python train.py --model="contrastive audio-text model" --dataset="telephone keypad tones over noise or synthetic speech" --embed_dim=128 --encoder_arch="jasper" --encoder_norm="batchnorm" --encoder_channel_attention="se" --text_encoder_width=320 --text_encoder_norm="layernorm" --text_encoder_mlp_ratio=2 --text_encoder_head_dim=64 --text_encoder_inner_norm=false --lr=0.017 --nesterov=true --orthogonalizer="newton_schulz_5" --batch_size=256
Rows from block 3 of the audio encoder of a small contrastive audio-text model, named by matrix and row number. Rows with one number belong to one channel. Each number is 128 + 32 x the weight over its row's rms, rounded and kept within 0 to 255. All counts start at 0. After the name is the row's rms in percent of the matrix's.
After each channel's rows are labels from the 100 clips, of 14848, where the channel reaches its highest value: "top examples" is what is common among them. Only what is clearly more common there than usual is listed. The data: telephone keypad tones over noise or synthetic speech.
# convs0: first width-5 conv, stride 2 (encoder.blocks.3.convs.0.weight, 192x128x5, each kernel summed), inputs 0-63
# convs1: second width-5 conv (encoder.blocks.3.convs.1.weight, 192x192x5, transposed, each kernel summed), outputs 0-63

convs0.6 108 [ 56 139 130 120 108 113 147 176 160 120 131 108 162 105 137  72 108 133 105 134  56 119 151 132 176 103 176 149 128  77 162 134 182 126 137  73 144 148 127  79 110 116 153 171  99 139 143 101 132 123  87 153 171 180 131 137 134 110 177 138 156  82 104  82]
convs1.6 116 [ 92  85 149 193  95 132 129  67 132 123 110 129 134 168 166 140 156  96  60  84 181 144 173 144 110 120 137 221 118 132 186  79 153 127 152 167 127 156 119 137 149 129 148 140  75 122 134 122  68 169 115 149 149   0 130 101 129 147 126 144 129  87 119 131]
top examples: number of keys: 1; last key: B; mains hum; first key: B

convs0.154 106 [144 180 112 149 165 136 143 161 117 137 146  76 120 138 122 157 164 132 143 129 117 151  94 142 206  94  93 149 110 143 107 157 134 134 116  94 142 120 179 160 126 173 140 158 116 171 131 117 162 133 147 125 142  97 148  77 102 166 179 142  87 121 195 149]
convs1.154 102 [121 127 114 128 133 127 148 110 161 126 183 100 104 104 168  86  80 130 156 137 172  78 143 120 105  86  90 121  97 149 171 146  95 108  94  95  80  96 144 147 135 126 147 108 112 137 132  82 139 136 121  89 111 220 122 142  82 111 130 106 159 116 122 126]
top examples: key "C"; last key: C; number of keys: 1; first key: C

convs0.51 099 [161 149 103 152 131 173 136 193 105 147  99 123 156 144 191  77 164 128 125 132 144 125 128  82 110 130 116 141 136 132 143 162 127 131 136 124 192 127 111 111  96 136 107 115 148  61 137 118  75  75 121 147 127  79 134 139 105 122  90 136 110 155 138 136]
convs1.51 093 [118 158 193 146 144 148 141 170 111 113 106 100 199 168 111 134 133 170 107 147 134  64 157 151 149 118  78 123 151 108 162  99  86 139 124 211  88 114 162 152 104 144  93 128  97 158 148 147 105  95  93 181 120 129  68  76 101 157 122 164 107 169  94 103]
top examples: key "#"; last key: #; first key: #; number of keys: 1

convs0.79 089 [ 88 118 118 168 135 110 134 144 138  54 150 189 115 127 142 123 139  85 157 120 129 119 136 171 101 134 209 189 121  93 103 142 134 161 118 122 152 148 169 149 115 119 101 130 155 107 133 141 139  92  91 103  66 101  69 126 130 164 119 116 160 128 153 129]
convs1.79 100 [121  84 148 116 177 199 113 129 138 141 140 178 216 179 152 185 128 106 108 149 127  78 143 104 113 103 131 103 108 125 130  30 126 131 113 180 131 149 119  76  98 100 106 101 105  81 143 103 106 105 136 144 142  42 115 141 118 152 136 127  91 125 145 171]
top examples: key "#"; first key: #; last key: #

convs0.158 103 [111 104  75 136 133 194 188 164  18  84 146 131 103  95 137 132 167 105 123 106 153 170 137 150 145 127 101 121 105 139 136 171 125 180  85 137 179  96 140 121 126 139  82 169 149 105 203  98 117 153 163  54  77 215  89 121 129 136 126 166 153 108  88 100]
convs1.158 097 [145 112 148 104  65  61 115 110 119 132 118 149 128 105  78  98 141  96 117 121 148 148 140  82 150 111 124  94 149 129 121 114  80 131 114 153 111 143 152 140 176 145 129 159 179 150 131 128  97  91 116  30 161  71 134 140 119 101 126 145 132 131  93  98]
top examples: key "A"; first key: A; last key: A

convs0.94 123 [112 107  81 131  95 107  98 105  76 107  98  62 124  89  99  56  98 174  94 138  82  95 152 128 121 175  91 109 148 104 102 109  83 103 131 110 114 127 108 151 132  87 123 134 128 160  91 121 148 102 141  78 121 132  90 162 175 149 164 144  27 113  96 100]
convs1.94 113 [157 149 142  95  62 109 123 150 161 126 203 123 131  91 156 110 124 178  73  95 174  99 149 109  86 112 137  88 177 114 107 138 102 117 128  90 101 146 141  30 121  69 132 105 166 147 161 135  94 119 122 116 128 126 134 117  88 127 102 142 119 129 101 119]
top examples: key "#"; first key: #; last key: #

convs0.31 079 [112 148  95  96 125 172 124 141 161 139 114 131  87 162 166 128  61 145 129 106 134 145 164 171 131 180 149 114 137 132  84 137 115 176 153  69 124 158 165 126 146 130 140 157 114 113 128 159  77  83 199  90  95 172  49 150 111  93 137 153  59  87 172 110]
convs1.31 109 [101 124 145 112 102  97  70 113 180 131 147 131  81 127 127 111 142 101 155 128 117  75 133 100  96 132 103 155 125 164 116 164 131 178 109  78 103  76 144 125 146 100  95 122 159 157 150 114 171  66 138 100 125 159 104 103 132 106 190 155 146 164 119 158]
top examples: key "A"; first key: A; last key: A; number of keys: 2

convs0.101 087 [ 64 118 153  83 168 119 118 163 160 148 144 161  97  99 157 121 115 163  37 115  70 108 169  91 161  77 144  90 118 102 145 113  75 124 163 129 102  98 164 105  69 120  96 137  88  67 129  83  91 195 120  97  74 138 131 111 146 134 126  92 133 111 146 110]
convs1.101 099 [122 159 121 113 192 117 115 111 142  93  84 128  89 117 118 112 137 120  62 133  96 117 120 119  98  83 100 118  88 126  71 148  94 139  77 126 146  88 111 105 123  96 123 119 111 131 127  93  69 154 119 138 141 134 129  96 137  61 177  83 102 118 112 127]
top examples: key "*"; mains hum

convs0.32 107 [136 129 162 149  88 137 132 138 157  89 105 192  73 126  60 157 135  74 114 106 167 130 144 101  92  96 147  84 156 157 152  99 153 165 127  97 152 150 146 123 161 106 160 133  87 157 144  98 161 181 173 202 147  79  87  98 122 120 135 128 114 156 120 162]
convs1.32 091 [214 111 160 155 123 133 105 108  43  99 173  56 115  82 128 187 140 131 166 167 113 160  95 110 156 168  94 100  40 116 143 130  93  65 135 144 112  67 136 109 156 154 138 124 111 128 115 162 120 133 133 147 128 140 125 116  80 126 177  71 110 106 106 106]
top examples: key "#"; last key: #; first key: #; number of keys: 1

convs0.74 111 [143  92 117 162 147 157  48 187 118 163 140  94 129  76 187 117 126 131  64 123 122 103 166 136 222 139 159 120  65 199 110 135 110 109 109  92 102 162 149 157 132 135 113 103 153 101 146 108 130 113 144 156 101 116 130 124 106 125 123 118 147 109 142 128]
convs1.74 111 [127 138 167  21 137  83 120 169 180 126  66 106 137 126  87 116 139 124 105 135 113 161 103 114 134  99 118  84  97 132  65  90 103 138 120 149  73 100 104  91 157 107 114 149 118 116  95 133 101 128  97 157 129 157 190 150  89 133 153 111 106  80 144  95]
top examples: key "6"; clipping; first key: 6; last key: 6

convs0.3 092 [212  97 114 103 160  90 145  94 133 172  61 105 125 121 130 164 140 140 173 139 140  94 125  79 105 176 118  57 155  97 167 101  97 164  98 111 134 140 120 143 153  99 116 157 110  86 108 113  91 105 156 128 152  91 184  92 137 114 135 161 109 139 181 108]
convs1.3 090 [121 177 130 146 127 118 105  75 166 145  53  68 131  89 111 131 138 126 101 135 174  73 123 167  97 102 110  97 101 129 151 118 147 151 171 123 119 148 137 181  55 101 165  99  98 156 152 162  92 168 120 110 126 121 103  98  69 139  93 206 127 129 122 107]
top examples: key "0"; first key: 0; last key: 0

convs0.157 091 [131 151 130 159  93  96 157 181  94  92 124 137 141 101 190 162 139 155 158 132 134 129 124 195 161 130  84  89 151 105 134  80 108 153 106 114 108 125 124 146 108  74 110 160 141  99 123 137 142  99 167 162  68 173  82  89 157 138 114 122 128 104 166 156]
convs1.157 084 [147 119 113 123  91 128 115  97 107 142 151  96 142 143 130 155 107 120 111 105 106  70 155  89 130 101 129 100 130 121 176  90 117 103 122 119 140 157 133  82  50 145 195 129 123 111 108 122 106 169 121 100 217 186  84 140  88 180  71 114  86  80  95 113]
top examples: key "#"; number of keys: 2

convs0.142 089 [114 129  88 106 149 129 124 120  84 112 164 102 141 102 120 187 104 148 116 134 119 130 140 113  25 131 104 151 164 119 107  92 114  87  96 117 147 147 132 134 116 126 165 160 151 136 170 101 216 132 139 126 129  62 154 123  59 118  78  99 217 143 117 113]
convs1.142 088 [151 195 153 155 137 169 155 157  73 126 116 131 170  72 163 108  86 140 124  88 129 148 143 103 148 112 110  53 162  92 100 121 168 132 127 142 134 158 160 123 161 129  81 129 124  63 118  98 166  94 149  86 107 125 111 137 148 140 165 110  97 161 173 119]
top examples: key "1"; clipping

convs0.179 104 [ 88 132 129 148 123 163 118 148 139 185 156 182  60  85  89 118 118 100 146 144 167  92 146 143 142 171 191 147 199  60 117 112  83 141 155 146 125 119 120 105  44  79 132  89 120 159 145 116  76 128  68  74 157 163 201  65 103 128 101 157 112 174 109 120]
convs1.179 094 [152 128 105 118  74  44 162  88 118 125 105  92 141 182 109 130 110 152 106 125  84 102  99 143 121 121 102 136 167 128  83 138 103 158 188 128 135 101  98 157 158 105  81 184 154 140 119 125 166 133 177 181 119 132 127 115 158  94 167 138 116 127 148 138]
top examples: key "5"; first key: 5; last key: 5; number of keys: 2

convs0.59 101 [134 127 162  94  93 148  50 164 108 137 143 120 128 131 131  81 192  91 176 115 112  99 153 107 143 134 104 116 191 149 160 156 155  68  67 101 136 124 113 182 132 160 112 120 124 131 114  55 173 147 161 160 153 130 130 111  68 110  79 175 162 128 151  89]
convs1.59 100 [122 140 101 112 214  87 129 114 191  89  35 102  69 128 114 140 135 105 119 134 133 107 168 144  90  80 135  64 163 171 108 137 115 108 129 103 113  80 167 131  74 113 131 143  81 138 175 108 125 173 133 160 121  85 136 145  86 178  96 128 180 147 135 112]
top examples: number of keys: 1; number of keys: 2; last key: B; first key: A

convs0.107 107 [162  72  97 112  98 158 128 109 120 175  67 102  26  89  92 156 182 206 106 131 113 129 157 173 110  85 117 167 121 102  90 156 143 151  91 108 109 126 119 129 140 149 123 123 132 147 179 181  91  95 112  64  76  89 115 152 120 129 129 113 158  94 169 136]
convs1.107 113 [ 71 107 143 138 142 139 118 151 105  96 101  96  88 108 115  86 111 147 170 122 100  88 125 147 109 130 106 138 135  69 178  68 134 164 137 104 158 136 149 205 160 122  44 113  78 126 107 145 184   0 156 127 136 185 131 140 160 133 146 119 139 172 120 131]
top examples: key "C"; last key: C; first key: C

convs0.153 094 [ 58 147 153 174 112 111 175 134 119  62 156 125 174  69 114  95 144 131 131 118 110 132 103 129 138 104 169 137   3 181 146 161 153 134  85 111 138 152 101 137 155 121 132  80  82 155 108 118 137 139  90 175 132  59 112  84 139 114 145 179 121 133  97 117]
convs1.153 093 [150 118 109 199 112 130 149 135  86 117 172 104 108  94 100 126 124  52 154  82 155 137 108 127 150 128 150 146 102 102 145  77 164 110 124 134 128 112 150 140 119 124  88  95 112 112 159 118 142  95 161 159  97 171  61 153 144  87 122  76  94 112 140 154]
top examples: number of keys: 1; number of keys: 2; first key: 8; first key: 6

convs0.150 123 [115 150  94 166 132 110 111  91 131 140 133 149  60 132 145 157  82  79  67 115 143 112  87 171 114 162 149 107 163 154 105 117 163 203 138 124 214 172 106 125 100  92 137 141  83  83  79 184 161  81  81 102  90 146 148  56 110  73 112 182 182 140 134 161]
convs1.150 114 [190 146  73 124 172 171 121 161  67 156 188 103 244 134 114 106 127 148 164 105  85 114 130  79 161 141 123 149  89 125 121 148 120 152 153 110 121 109 118 154 148 158 122 132 165 101 151 113  92  80 151 155 101  70 159 110 130 163  99 144 122 131 133 146]
top examples: key "#"; last key: #; first key: #; mains hum

convs0.73 122 [ 84 127 146 102 145 104 142 102 142 155 137 139 136 155 187  93  74 134  89 120 115 162 129 141 149 118 133 144 117  69 131  95 142 120 119  54 133 117 124 159 107 156 166 138 130 106 134  76 147 125 109 122 152 155 139 105 144 121 105  98  92  84  62  81]
convs1.73 114 [149 144 118 179  72 106  83  85 100 115 158 162 110 119 123 118 131 136 138 118 110 106 101 140 142 128 120 204  66 129 167  98 172 142  66 109  98 127 140 209 123 114 142  52  75  95 140 168  79  98 133 158 133  49 153 103 149 136 146 160 141 129  95 149]
top examples: key "4"; first key: 4; last key: 4; number of keys: 1

convs0.172 120 [ 77 165 197 147 151 131 118  98 168 117 186  90 128 144 149  98 123 110 127 125 122 140 151 156  96 138  73 160 102 115  98 112  97 133 138  48 130 152 120 102 174  99 169 142 135 125  79 108 175 157 156 129 113 126  85 153  89 123  82 155 184 108 119 150]
convs1.172 113 [169 114 160 153 146 221 159 128 129 143 147  80 166   1 158 155 141 117 134 124 105 128 147 151  65 117 146  73 128 140  84 152  93 124 111 133 109  93 136 149 146 123 154 135 164  83 124  98 182 120 108 110 128 105 173 130 144 102 125 162  93 137 109 104]
top examples: mains hum; key "*"; number of keys: 2; first key: *

convs0.136 098 [151 152 145 130  64 170  89 132  93 225  93 127 128  93 102 153  91 123 118 142 138 135 131 106  90  70 162 116 103 130 174 106  83 171 149 200  96 118 137 137 143 102 110 150 119 125 133 146  78  97 217 105  98 155 132 115 140 179 153 136 160 125 100 147]
convs1.136 100 [ 97 110 135 176 107  65 150 155  80 130 161 109 166  31  94 127  93 128 101 170 165 109  66 142 130 107 148 131  64 139 171 108 138 171 101  88 120  66 112 146 156  99 231 176 126 160 136 177 110 116 107 151 109 108 105 129 152  97 178 144 112 154 126 119]
top examples: key "8"; last key: 8; mains hum; number of keys: 1

convs0.82 060 [183 136 116 179  88 136 139  56  85 126 130  96 133  88 146 105  89 103 147 159 101 175 182  46 128 161  49 136 103 131 121 108 106 151 132 152 151 174 122 108 138 102 114 152 112 142 135 114 107  89  93 134 114 165 115 155 101 135 155 149 126 113 150  76]
convs1.82 089 [126  60 162 124 172 145 111 124 162 165 105 148 133 171 151 164 174 129 118  72 159 146 130 110 123 153  85 130 105 139  99 103 164  97 222 129  91 120  91 150 119  92 145 114 169 130  87 148 107  77 154 179  89 129 114 120 125 113 116 138 123 156 145 133]
top examples: key "5"; last key: 5; first key: 5

convs0.42 096 [142 143 107 107 131 135 145 115 111 133 147 150 150  95 168 162 155 113 119 116 117 124  74 153  93  88 126 163 122 102 129  59  94 110 126 184 154 113 154 138 164 163 157  98 134 102 125 103 106  98 211 180 156 140 176  86 130 164  88 105 114  89 129 169]
convs1.42 084 [198 162 161  39  68  78 168 102 134 127 127 143  98 127 101 168 140 112  38 109  96  89 101  97 164 196 136  58 131 120  88 138 166  82 175 146 157 113  72 149 137 107 132 139 170 112 116 104 142 110  94  99  70 104 155 167  85 122 185  94 116 172 122 133]
top examples: mains hum; number of keys: 2; number of keys: 1; last key: 8

convs0.63 092 [170 106 167 144 121 171 125 156  69 127 135 123 121 183 153 106 122 119 121  87  93 157 144 150 219 117  72 117 121  72 134 103  99 104 182 140 120  71  94 147 120 158 128 132 189 127  96 100 142  68  85 144 103 128 138 136 118 119 106  93  99  97  86 137]
convs1.63 090 [106 131  94  98 116  68 110 125  99 133 123 140 221 165  89 115 145 147 110 104 141 124 112 126 169 115 112  63 135 135  91 153 141  90 146 100 147 125 132 165 123 154 126 133 129  95  64 136 125 183 105  90 130 157 126 141 104 118 131 162 114 116 120 145]
top examples: key "6"; first key: 6

convs0.152 080 [125  68  72 113 121 131 159  94 114 165 102 143 102  96  82 119 142 222 167 176 126 203 138 175 125 107 126  90 144 128 128 156 149 139 164 146 104  87 151 123 145 123 163 162 150 101 120 153  65 130 116 161 155 149 106 101  49 110 119 168 126 130 106  90]
convs1.152 084 [142 117 163 135  91 112 134  74  88 125  75 148 113 142 207 189 115  88 116 146 102 126 197 112 133  62 106 177  98  87 143 142 147 162 173 116 124 142 150  86 137  57 137 165  75  85 118 139 158  97 105  95  97 129 126 122 175 111 108 166 120  94 188 116]
top examples: key "8"; first key: 8; last key: 8; number of keys: 1

convs0.170 115 [110 136 109 122  73 176 133 189 121 180 121 114 128 142 169 170 184  71 152 127 107 102 133 148 125 121 133 125 117 123 134  83  82 184 130 153 157 124 154 218 131  73 114  96  99 148 137 190 142 158  71 114  52 166 170 124 131  84 113 132 164 199  84 102]
convs1.170 120 [112 114 114  73 107 168 155 129 135 132  85  98 102  20 136 138 139 115 154 130 129 142 142 136  81 127 158  59 152 119 189  98  80 108 144 129 152 147 124  54 177 174  81 146 132 148 138 132 137  64 122 106  85 144  95 101 146 155 163 133  87 101 111 143]
top examples: key "5"; first key: 5; last key: 5; number of keys: 2

convs0.7 108 [ 88 105 165 154 174 132 132  84 121 105 150 110 160  94 150  92 146 124 136 130 117 157  64 149  81 143 117 111  99 124  88 119 127 135  91 114 161 135 112 136 126 104 171 154  62  84 126 115 173  63  37 194  80 140  77  94 126 162 122 187 139 119 147 129]
convs1.7 108 [189 102 105  80 179 149 141 131 196 127 156 146  87 168 146 188 131  53  72 167  96 145 125  86 165 177 129 125 162 104  97 104 145 124 129 135 138 168 112 151 103 105 116 142 165  99 130 127 101  60 113 158 118  60 124 156 136 117 119 126 112 124 152  99]
top examples: key "*"; mains hum; first key: *; last key: *

convs0.143 113 [132 135  63  98  67 110 131  86 111 139  99  72 149 118 140  66  58 111 130 117 157  88  72 109 134 114 193 125 144 126 102 111 148  84 156 119 115 110 117 126 188 116  92 105  74 129 115  97 137 132 123  80  94 143  91 141 126 110 157 110 122 187 142 103]
convs1.143 104 [ 75 120 135 110 134 127 100 159 116 141 149 105 165 137 114  89 113 156  59 106 104 141 107 105 134  85 134 191  75 122 122 183 145 121 112 113 103 126 165 111 124 118 167  97 157 106 167 186  86 148 173 189 100 202 136 164 128 122 175 109 110 151 107 109]
top examples: key "4"; first key: 4; number of keys: 1; last key: 4

convs0.56 104 [158 104 116 139 164  86  59 114  57 170 123 125 139  70 105 164 145 143  75 104 101 107 142 118 120 160 100  90 125 149  88 142 128 121 139 147 136 103 121 170 117  79 134 155 116 172  88  78 149 153 157 105  68 148  76 161 143 140 146 127  61 103  50 105]
convs1.56 102 [188 136 155 184  84  94 124 124 107 138 165 166 168  82 119 152 158 152 119  94 153 107 161 128 101 113 155 126 171 118  90 111 138 158 123 114 100 161 115 127 117 131 148  93 127  84  90 165  79 168 131 102 151 119 109 120  69 111 118 165  83 135 113 125]
top examples: key "0"; last key: 0; first key: 0; number of keys: 2

convs0.11 103 [112 174 160 138 132 137 142 168 123 132 158 111 137  98 151  71  78 207 135 116 161 146  74 107 159 106 121  83 101 116  32 177 165  79 152 185 139 152  90  84 134 148 198 160 124 141 142 157 159 193 134  55 198  81 130 145 114 145 113 170 113  86 108 146]
convs1.11 093 [167 169  91 167 162 111 135  94 122 129  92  92 154 187 142 190 141 118 156 114 172 142 130 117  98 117 128 197 130  67 102 112 165 107 154 119 116 126 136  95 132 156 184 176  92 127 115 149 205 127  81  72 108  87  98 131 136 107  90 174 119  82 127 112]
top examples: number of keys: 1; mains hum; first key: 2; last key: 2

convs0.13 080 [110 171 116  93 153 189  71 128  44 134  89 145 117 170 157 132 107 165  62 173 124 133 121 173 129 147 121 118 106 139 146 129 119 198 130  75 142 142  54 101 111 140 135 107 119 116  77 100 140 150 120 118 125 129 152 151  87 133 115  90 205 156  92  55]
convs1.13 102 [102 137 120 129  81 132  80 112 143 168 170 156 115  99 157 132 175 127 145  92 157  81 114  98 146 120  84  83 143 166 197 102 139 126 118 145 108 112 144 146 104 152 111 128 146 156  88 125 146 117  97 139 155 135 142 139 160 168 172 162 170 177 151 194]
top examples: key "B"; last key: B; first key: B

convs0.184 087 [ 54 136 126 131 127 114 131  83 153  99 113 127 117 111 147  88 114 175 158 150 167 178 108  87 138 137 157 145 103 114 101 106 178 139 131 132 180 106 111 162 131 135 170 129 138 125  92 108  66 108 133 176 156 163 110 168 102 184 125  80 196 129 107 197]
convs1.184 089 [147 154 152  35  97 159  92 111  61 180 128 196  90 191  81 184  83 166  74 103  90 175  98 122 141 102 120 107 134 100 146  81 124 149 180 123 129 141  81 134  94 101 144  85 158 132 119  85 186 125 153 127 155 177  91 171 173 119 185 114 152  97 146 168]
top examples: key "1"; last key: 1; first key: 1; number of keys: 2

convs0.88 109 [138 158 146 215 115 105 103 127 150 114  99 142 139 102 116 171 121 151 132 184 171  97 159 148 205  97 127 177 209 114 115 140 166 161 138  93 218 138  59 140 110 124  91 135 200  97 146 162 151 150 104  92  99  99 129  93  76 132 130 184 145  93 131 128]
convs1.88 106 [103 172 117 112 129 103  96 100  98 107 171  80 249 172 143 123 156 126 147  96 128 141 122 142 116 126 125 132  85 153 149 122 140 168 140 156 146  92 134 116 140 132  61  98 147 144 176 128  68 112 138   5 113 153 157  88 110 165  98 161 163 106 119 158]
top examples: key "#"; last key: #; first key: #; mains hum

convs0.105 101 [156 150 146 128  79 144 174 110  33 158 104 154 175 183 104 155 164 185 159 186 157  87 180 183 134 108 108 174 154 132  93 119 120 125 136 136  89 102 105  73 122  75  90 128 135 149 158 150 138  66 123 112  90 125 112 143 161 147  83 114 171 179 168 113]
convs1.105 089 [117 175 105 168 115 132 156 101 137 151  73  87 136  59 112 158 129 104  86 101 149 133 103 126 151  71  81  95 117 134 131 119 117  95  79 158  66  71 118 149 107 160 159 132 172  65  98 121  37 170 132 137 139  95 198 139 109 159 115  66 126 145 122 116]
top examples: key "8"; first key: 8; last key: 8; number of keys: 1

convs0.175 110 [123 117 124 163 162 128 125 114 172 150  67 208 107 190 119 132 131 103 135 107 156 128 141 150  77 182 143  98 172 122 110  85  96 107 118 131 131  99 107  87  72  98 187 114 116  99 144  57 173  83 110 126 101 172 173  75 157 136 110  71 129 109 115 163]
convs1.175 099 [179 127 133  42 160 132 119 148 217 116 174  83 156 166 141 108 126 103 130 142  99 140 112  88 112 175 139  92 170 145 116 159 115 119 110 140 101 107 113  62 158 113 149 119 131  82 160 105 102 108 148 126 117  61 105 148 133  93 185 167 146  98 140 128]
top examples: key "*"; first key: *; last key: *

convs0.100 115 [127  94 137 111 108 123 140 155  93 133 140 131 201 109 121  62 177 141 114 127 138 130 104 168 128 116 119 162 135  71 162 137  92  77 138 108  99  98 137 177 123 144 171 116 150 171 139 166 172 112 140 161  98 169 116 136 141 161 113 131 173 138 223 147]
convs1.100 107 [120 118 120  91 186 126 161 140  81  95  47 139 125 182  95 106 130 141 126 144  57 126 170 136 131 115  87  63 146 105 151 110 142 124  96 150 169  92 175 150  91 156 131 137 107 132 169  60  95 132 142  90 146 176 155 153  66 147 197 102 100 100 151 143]
top examples: key "B"; last key: B; first key: B; number of keys: 1

convs0.96 114 [148 181 123 164 138 119  75 154 169 190 103 125 120 125 124 152 124 135 121 124 144 133 139 116 170 134 134  62 110 133  83 123 139 104 131  94 118 138  93 161 145 106  84 160 156 191 105 131 107 119 143 147 112 116 160   0 201 137 157 184 143 108 164  71]
convs1.96 103 [139 125 183 203 147 136  95 106 146 147 103 131 135 106 177 128  79 123  47 104  97 112 117 102 108 118 126  91 193 157 111 118 116 191 127  86  72 135 142 114  76  94 122  80  67 116 149 154  96 120 128  56 179 135 135  89 158 127 114 160 150  61 113 112]
top examples: key "*"; first key: *; last key: *; number of keys: 2

convs0.5 105 [115  78  73 142 122 138 115 100  94 123 117 190 119 188 167 174 145 207 112 119 170 194 117  98  85  88  65 109 118 137 104 102 166 106 160 168 204 150 184 129 116 137 148 122 177 126 107 176  96 161 114 116 145 185 128 163 146 114 115 131 100 157 115  90]
convs1.5 100 [ 46 117  99 102  76 144 162 117  92 123 155  92 133 125  80 121 176 145  73  96 112 140  82 112  95 122 132 176  49 108 141 112 138 107 134 127 191 115 132 135 170 106 128 123  82 130 105 118 163  46 105 101 145  54 193 138 108 130 143 140  95 124 137 141]
top examples: key "8"; first key: 8; last key: 8; number of keys: 1

convs0.128 112 [143 147 141 164 116 172 150 119 137  88 158  90  82  90 135 106 182  93 129 155  77 133 150 177  84 152 109 152  91 184 145 157 136 177  83  75  53 116  82 126 121 102 130  99  99 107  83 102  89 165 102 101  73 158 131 175 101 158  87 105 159  88 117 106]
convs1.128 116 [132 190  92 118 183 207 116 142 100 111  93 114  88 172 109 191 175 117 137 121 104 130 141  94 133 134  79 132  40  83 130  95  99  70  87 202  68  97  97 173 107 114  98 143  85 153 166 123 184 135 142  94 139 103 154 119 115 138 113 131 141 113 130 118]
top examples: key "1"; mains hum

convs0.50 110 [167  92 121 113 115 117 143 112 123  89 125  97 114  86 111 146 134 137 148  75 122 171 185 113 150 117 191 114 189 156 124  98  77 125 150 155 141 134 137 133 115 153 148 107 158 132 173 104 112  70 136 159 102 115 164 134 106 250 143  80 116 129 167 121]
convs1.50 106 [ 52 146 169 174 136 103 113  91  48 156  94  89 145 147  96 152 156 155 179 129 127 166  76 115 110  90 137 179  51 132 160 123 137 151 115 158  71 106 110 162 173 117 151  39  89 117  99 175 175 138 105 127 134 153 122 153 115 112 175 169 100 126  95 158]
top examples: key "8"; first key: 8; last key: 8; number of keys: 1

convs0.66 104 [132  82  83 189 106 124 146 137 141 156 130  87 155 102 140  76 125 117 124 149 114 148  47 136 102 171 199 141 133 134 158 120 120 114 169 139 152 150 114 146 101 149 143 171  16  75 127 138 114 118  65  60 158 141 115 133 143 158 133  98 163 130 105 196]
convs1.66 103 [140 139 139 126 121 123 139 160 102  74 144  94 185  99 110 125 161 122 115 128 112  95 106 153 167 139 153 176 168 127  81  98 148 135 180 137 128 144 162 151 144 116 113  75 117 100 127 113  84 146 113 250 116 108 140 137 131 139  48 161  91 114 161  38]
top examples: key "5"; last key: 5; number of keys: 2; first key: 5

convs0.99 089 [187 117 110 155 134  95  78 104 143  57  84 124 137 166 133 131 149 130 199  87 136 132  87 131 176 140 143  99 153 146 136 156 142 136 109 126  79 115  90 160  66  81 121 128 114 147 107 143 187 135  93 145 118 102 105  48 166 142 156  97 156  60 124 154]
convs1.99 102 [ 87 127 144 114 167 145 120 119 139 166 116  85 109  69 162  97 147 114 246 105 161 126 148 118 107  87 119 154  80 148 179 134 125  97 100 152 111 179 110 144 160 117 151  87 123 118 114 120 115 180 125  95 113 196 112 140 167 127 197 156 162  97 102 109]
top examples: key "8"; first key: 8; last key: 8; number of keys: 1

convs0.48 117 [145 157 149 132 112 167 130  54 115  81 200 146 175 120 138  58 138 124 119 120 149 112 131 163 105 129  91 161 125  52 130 159 101 176 130 194 181 154  95  98 134  96 156 109 144  65  93 107 105 151 155 151 144 140 172 125 145 139  85 103 159 100 156 168]
convs1.48 099 [142 123 170  99  81 178 135  35 154 113 205 141 187 132 137 197  80 118 219 151 115 104 138 147 148 112  43  77 102 124 150 158  94 110 191 130 125 107 147 155 145 110 143 129 130  94 124 128 189 189  97  82 157 113 122 121  94 142  86 108 114 123 141 126]
top examples: key "1"; mains hum; last key: 2

convs0.33 119 [111 136 135 156 181 154 129 120  64 143 121  98 115 114 104 106 108 112 119 119 128 129  91 145 148 171 104 158 159 164 149 150 103 165 153 120 107 121 107  96  94 151 124 162  63  92 127 114  72 137 126  66 136 151 109 174 178 142 102  83 188 123  86 128]
convs1.33 116 [172 158 143 131 221 114 128 111 114 148 102 102  67 144 131 173 125 106 111  95 115  90 213 108  85 169  64 149 108  96 167  82 117 106 148 142 128 101 133 107  91  91 108 151 105 165 118 117 186 112 110 121 109 143  97 120 144 111 106 125 160 114 117  67]
top examples: key "1"; clipping; first key: 1

convs0.43 092 [104  93 119 193 129  80 152 120 157 119 134 147 109 127 113  97 108 123 107 130 115 190 109 127 109 121 149 147  78 111 131 119 104 123  99 121 132 165 134 137  79 114 139 134 125 128 143 102  66  90 138  85 112 189  41  89 223  99 163 121 152 127 162 145]
convs1.43 091 [130 118 174  99 166 111 120 143 200  50  90  89 124 119 111 121 100 108 130  49  90  84 179  78 205  91 105 118 161 114 164 114 151 112 149 136 112  88 137 100 128  72 120 104 150 115 162 113  94 144 210 110 153 125  70 191 141 108 151  78 113 136 100 168]
top examples: key "C"; first key: C; last key: C